config.toml
encoder_arch = "convnext_v2"
encoder_activation = "gelu"
decoder_width = 256
decoder_norm_position = "pre"
decoder_mlp_ratio = 2.67
decoder_bias = "all"
decoder_parallel_block = true
decoder_prefix_bidirectional = false
adamw_lr_other_params = 0.0017
weight_decay = 0.1
Rows from block 3 of the text decoder of a small image captioner, named by matrix and row number. Rows with one number belong to one neuron. Each number is 50 + 12 x the weight over its row's rms, rounded and kept within 0 to 99. All counts start at 0.
After each neuron's rows are labels from the 100 texts, of 14848, where the neuron reaches its largest size: "fires on" is the input token at the peak. Only what is clearly more common there than usual is listed. The data: rendered dice on a table. In brackets: how many of the 100.
# gate: MLP gate (decoder.blocks.3.mlp.gate.weight, 672x256), inputs 104-155
# fc1: MLP up (decoder.blocks.3.mlp.fc1.weight, 672x256), inputs 104-155
# fc2: MLP down (decoder.blocks.3.mlp.fc2.weight, 256x672, transposed), outputs 104-155

gate.274:59 38 72 42 57 41 66 39 64 52 63 82 48 52 54 34 58 63 61 50 46 44 41 61 40 34 56 55 41 66 45 57 56 55 45 40 45 30 43 29 32 20 62 48 45 67 48 44 31 25 67 44
fc1.274:52 60 53 42 69 57 78 49 68 54 79 58 54 37 40 31 68 51 60 44 43 36 40 47 53 30 53 55 47 58 38 38 49 50 30 39 48 58 52 53 35 47 24 24 52 43 50 58 18 59 57 33
fc2.274:44 63 28 40 64 49 57 51 53 43 59 33 45 69 30 51 44 49 45 50 48 44 38 51 67 64 54 47 43 54 33 57 30 56 39 47 39 58 41 70 64 50 47 57 44 57 57 52 60 37 55 54
fires on: "a" (76)

gate.247:58 32 66 48 71 44 45 42 34 29 48 50 50 31 28 60 46 54 50 58 77 48 64 49 49 27 74 44 22 41 60 33 56 28 45 50 36 44 30 45 66 55 64 52 67 42 34 63 47 42 62 51
fc1.247:56 54 44 48 49 35 60 59 39 43 19 36 41 66 25 63 60 39 51 51 75 60 39 45 65 55 65 59 30 41 70 54 60 30 62 52 43 42 21 49 36 53 71 56 60 67 68 54 66 55 42 65
fc2.247:55 42 23 67 59 45 53 61 30 45 52 57 48 37 77 50 49 44 45 50 68 35 56 35 57 60 43 42 46 56 63 43 37 54 55 71 46 82 52 54 53 50 63 47 78 54 42 58 46 27 36 37
fires on: "showing" (91)

gate.461:50 65 61 54 40 51 42 45 42 39 37 45 56 42 53 56 34 42 46 76 43 74 46 09 47 46 60 62 42 43 71 60 48 81 36 68 62 42 48 34 42 48 53 34 57 80 69 46 39 44 34 33
fc1.461:47 49 77 33 38 47 46 57 27 47 57 40 63 50 66 52 62 43 36 47 64 43 68 59 52 42 39 34 56 44 32 50 39 49 66 57 31 54 55 57 62 52 69 23 52 54 53 64 60 56 59 68
fc2.461:42 53 58 32 43 35 41 23 52 56 47 50 54 55 29 49 58 54 54 41 54 40 48 58 62 52 51 61 41 45 73 23 48 61 43 49 55 54 43 41 39 45 37 30 61 50 58 56 71 20 54 67
fires on: "showing" (50)

gate.62:56 69 44 56 48 46 49 65 48 55 51 55 31 50 61 75 57 31 44 53 45 52 43 49 47 66 40 50 46 53 45 29 37 47 53 54 62 69 24 64 33 52 17 40 58 48 30 57 61 49 28 54
fc1.62:44 25 62 46 41 76 70 41 45 43 39 46 46 59 58 62 55 30 33 38 42 58 50 43 38 44 58 49 54 59 33 55 47 46 28 33 49 57 49 54 44 47 32 27 41 59 62 45 64 53 46 42
fc2.62:55 35 23 74 42 49 45 59 46 52 34 61 26 73 62 60 46 65 42 71 31 49 42 68 47 52 35 42 36 39 45 51 25 30 34 51 48 52 60 43 64 47 42 75 59 58 52 69 25 59 25 41
fires on: "black" (64); "," (20); "brown" (8)

gate.491:57 56 64 49 44 61 33 43 46 44 64 70 47 60 56 30 49 66 54 45 42 57 55 25 65 58 45 65 63 47 33 48 43 73 11 67 44 48 57 26 48 49 22 52 48 19 40 56 46 25 47 42
fc1.491:56 39 32 50 69 55 47 36 57 51 44 60 52 53 30 70 34 64 42 45 56 63 54 48 60 50 43 46 67 60 22 37 42 21 52 43 47 41 30 49 47 32 53 80 37 75 52 68 58 41 65 63
fc2.491:41 53 46 42 56 36 44 33 45 45 39 53 67 52 61 62 38 54 51 38 54 74 56 45 45 61 48 53 48 58 63 53 43 65 50 73 25 47 76 28 59 54 60 40 58 61 51 32 48 67 54 36
fires on: "a" (93)

gate.237:66 51 53 59 40 60 31 43 38 43 48 63 56 47 58 44 61 60 41 72 59 26 36 62 63 70 51 56 48 69 57 43 28 52 41 33 59 47 63 34 41 25 56 46 43 48 67 54 45 77 46 54
fc1.237:42 37 62 38 45 46 53 52 44 48 66 55 21 44 61 50 53 67 41 57 34 57 63 59 59 28 52 48 53 37 62 50 43 37 46 38 64 52 49 70 57 50 32 54 54 71 44 59 45 69 60 50
fc2.237:51 53 32 34 70 40 56 52 51 51 62 61 55 36 47 50 54 49 44 67 58 56 30 32 55 36 50 63 52 38 37 73 71 49 47 53 46 37 60 35 39 57 54 48 72 52 37 30 60 19 49 27
fires on: "blue" (99)

gate.403:45 39 51 55 50 46 60 41 56 43 56 43 29 34 47 44 61 31 58 52 54 44 36 53 58 54 44 54 43 42 53 42 49 59 54 64 47 37 28 42 32 49 39 38 57 51 59 48 55 70 50 58
fc1.403:40 50 47 62 58 22 32 38 48 47 46 62 51 58 50 68 50 58 55 60 52 27 37 49 56 42 42 50 63 49 77 49 47 51 47 48 64 60 44 50 31 43 40 43 53 39 34 36 60 37 34 61
fc2.403:49 69 35 50 61 55 49 38 52 38 69 54 33 51 45 53 44 65 68 29 56 54 44 70 53 46 47 50 43 67 57 31 49 59 62 50 42 60 36 62 55 41 74 52 37 51 40 43 38 43 57 38
fires on: "black" (82); "green" (16)

gate.170:26 59 60 50 44 52 43 58 43 59 70 74 22 54 48 55 34 40 41 60 72 69 45 57 46 57 34 61 61 55 31 67 25 54 64 50 34 76 34 48 52 52 42 49 49 46 45 66 57 51 66 52
fc1.170:62 61 60 44 44 42 41 47 60 34 58 41 73 44 81 43 43 55 60 50 50 53 61 43 49 74 54 50 57 65 53 53 49 56 56 68 57 53 63 67 37 60 50 43 57 32 61 46 66 31 36 53
fc2.170:28 57 59 46 52 39 61 53 50 29 58 58 54 68 51 29 48 50 68 49 60 58 38 64 56 45 51 44 32 36 23 28 42 16 43 36 42 53 53 48 54 46 56 50 69 40 48 51 67 52 47 73
fires on: "showing" (91)

gate.665:50 45 60 68 66 40 48 61 54 28 71 54 60 54 57 39 45 66 44 50 50 41 74 42 43 49 54 24 50 44 46 43 63 63 46 47 51 33 46 51 44 52 48 47 45 66 56 63 32 46 52 67
fc1.665:41 51 53 62 41 62 66 32 63 56 53 53 43 53 30 47 50 70 62 49 37 41 70 55 49 35 42 65 38 39 54 48 54 60 46 65 44 41 49 54 47 57 60 52 67 52 35 44 51 80 55 49
fc2.665:43 48 37 37 44 54 63 44 69 46 58 65 51 67 38 51 45 44 26 42 60 36 40 47 65 46 48 46 57 73 78 42 59 31 52 51 52 32 51 51 77 48 54 58 67 32 64 71 53 51 35 41
fires on: "a" (99)

gate.155:45 37 58 58 52 42 52 67 47 42 44 54 66 45 47 43 50 46 38 63 83 54 58 67 60 60 50 59 50 51 23 67 71 39 39 38 31 27 60 53 66 53 56 55 59 54 63 62 59 39 51 57
fc1.155:57 72 55 51 24 32 54 39 50 58 27 21 33 63 59 54 61 45 54 63 48 41 42 38 54 59 75 60 50 73 72 44 48 58 57 58 51 76 59 54 39 49 45 26 45 65 57 52 52 63 43 46
fc2.155:34 41 57 60 52 55 49 36 54 46 59 68 46 62 45 49 57 52 45 54 32 35 36 48 55 43 62 43 76 66 36 57 42 44 28 45 36 44 54 64 48 58 55 57 44 43 77 54 50 57 70 32
fires on: "a" (62); "," (19)

gate.506:47 46 60 46 40 41 53 50 61 39 67 53 32 34 41 63 50 36 51 45 50 48 34 46 67 56 57 18 42 24 67 60 77 44 53 52 35 48 32 42 33 41 46 56 56 55 57 63 40 53 67 69
fc1.506:52 46 65 23 51 58 45 53 55 34 62 31 47 49 47 49 40 53 68 47 59 53 75 29 37 50 44 64 58 46 50 16 21 77 53 52 57 70 50 31 37 47 56 60 60 69 32 51 39 72 42 70
fc2.506:31 56 77 59 31 58 45 61 60 57 68 45 67 48 58 42 51 26 60 61 66 54 51 35 50 49 38 67 61 34 31 51 52 44 30 49 47 53 53 58 30 60 49 50 48 58 34 64 33 55 54 65
fires on: "a" (47); "showing" (42)

gate.49:64 58 55 54 51 42 65 33 53 59 53 58 52 70 59 47 55 48 34 53 27 58 45 59 28 49 58 65 62 72 52 63 42 45 66 30 58 47 43 64 26 44 28 41 58 25 56 62 34 41 51 52
fc1.49:69 74 45 55 48 39 42 53 58 40 63 77 68 48 46 69 67 52 49 73 49 62 59 45 34 47 36 58 49 53 50 60 30 38 46 42 56 52 55 32 54 63 48 40 49 59 49 56 69 60 41 27
fc2.49:60 45 37 38 53 50 64 23 67 34 49 57 48 45 44 37 54 35 44 59 42 62 36 30 45 60 40 41 48 29 43 41 46 29 41 47 75 55 37 55 43 50 55 65 66 58 54 54 51 37 55 53
fires on: "black" (93)

gate.625:53 45 51 46 48 67 63 44 64 46 32 55 37 66 25 68 60 32 33 47 30 29 32 45 35 49 49 45 54 61 39 55 54 53 61 57 61 46 59 43 47 32 34 65 63 54 50 72 61 61 44 66
fc1.625:49 46 58 35 75 33 63 48 65 44 38 37 59 62 70 68 56 58 54 56 63 49 28 75 50 55 36 55 43 44 48 37 47 67 44 41 53 45 28 40 41 40 43 52 42 59 37 36 50 39 58 50
fc2.625:67 31 42 55 60 71 58 39 62 60 50 66 65 30 43 34 50 51 61 47 34 69 40 53 58 63 62 50 49 41 24 63 41 65 46 35 47 61 42 39 28 57 52 53 64 53 40 45 31 48 51 52
fires on: "showing" (46); "," (27)

gate.620:38 61 69 32 41 52 73 46 33 66 55 63 73 36 58 69 49 44 64 58 45 63 37 64 26 48 53 41 53 53 39 45 38 63 28 59 52 49 56 56 42 54 66 41 41 29 40 32 65 77 57 53
fc1.620:55 17 50 47 52 61 61 55 73 51 62 59 62 64 74 49 57 35 40 52 43 49 50 68 67 70 37 46 56 43 51 47 59 45 46 36 53 45 49 48 46 29 56 49 73 62 34 37 61 21 58 47
fc2.620:43 55 48 59 53 63 36 34 21 62 56 30 38 66 56 32 35 58 61 57 36 45 70 54 51 74 48 75 49 60 40 61 57 47 50 52 51 55 52 63 54 46 55 43 51 41 78 54 30 45 45 47
fires on: "showing" (68)

gate.254:56 45 64 66 59 42 62 55 53 47 65 52 56 45 32 49 52 49 70 43 54 43 54 63 50 56 53 46 42 51 61 42 40 35 38 57 50 72 48 70 55 63 43 57 65 31 44 66 44 55 50 40
fc1.254:53 47 32 57 36 67 48 41 35 70 58 65 46 44 44 53 44 35 76 50 61 50 16 46 65 42 62 49 52 32 45 62 53 59 53 60 42 54 33 30 61 39 50 52 28 71 57 36 72 49 44 34
fc2.254:57 48 48 40 29 59 60 57 34 31 44 70 60 42 43 36 58 37 53 22 57 49 70 45 55 44 47 46 42 51 61 57 39 53 24 50 45 50 41 62 58 42 58 57 40 36 43 79 49 57 53 50
fires on: "showing" (53)

gate.184:66 47 37 55 56 48 50 65 42 43 59 49 75 53 36 37 30 39 50 65 45 43 46 48 33 73 49 69 59 41 60 59 64 65 41 56 48 43 77 61 51 44 28 65 43 33 59 46 53 53 51 49
fc1.184:55 27 42 57 28 56 50 48 53 47 59 58 37 55 49 66 52 65 27 51 31 54 46 49 37 58 32 44 43 66 55 37 57 47 57 51 22 50 24 72 65 42 40 46 51 41 30 19 63 53 63 53
fc2.184:60 55 37 77 67 12 61 56 55 35 54 48 45 52 57 45 55 59 79 47 61 36 38 68 67 43 47 43 50 48 36 43 59 45 41 49 44 43 56 54 62 59 44 47 55 50 37 49 28 50 60 28
fires on: "showing" (67)

gate.527:30 43 58 49 39 52 55 61 38 44 67 38 48 58 35 48 51 43 39 58 35 54 52 49 55 43 41 68 45 60 60 37 38 42 34 50 49 62 38 37 59 57 34 66 45 53 44 38 48 35 45 57
fc1.527:63 38 46 29 37 48 52 44 67 63 47 67 40 47 81 37 33 34 66 51 68 75 55 74 64 46 56 40 55 63 43 54 49 68 58 58 38 44 40 44 68 42 50 51 30 70 55 35 59 30 32 50
fc2.527:49 44 50 35 41 62 58 40 28 51 62 47 60 64 62 61 44 68 57 36 79 44 46 42 58 45 54 32 46 68 44 53 44 59 49 49 56 59 59 42 33 41 71 73 52 40 35 40 55 50 33 47
fires on: "a" (70)

gate.306:42 51 60 70 42 40 39 70 38 62 58 69 45 55 28 26 40 69 50 37 54 53 38 55 40 63 49 77 39 51 58 58 43 53 57 25 32 38 63 47 51 35 43 55 40 59 44 45 38 45 51 75
fc1.306:38 35 37 31 42 63 40 48 46 49 79 41 59 17 49 33 53 60 36 58 68 59 54 53 36 73 44 79 46 46 48 38 52 64 42 54 49 60 50 38 46 53 12 49 56 59 34 59 38 55 44 43
fc2.306:53 51 74 60 65 53 63 49 52 53 40 61 64 51 51 40 56 29 53 55 62 54 65 36 47 39 43 37 55 54 50 48 36 58 50 49 53 48 53 40 51 62 60 63 43 28 42 37 47 44 60 48
fires on: "blue" (99)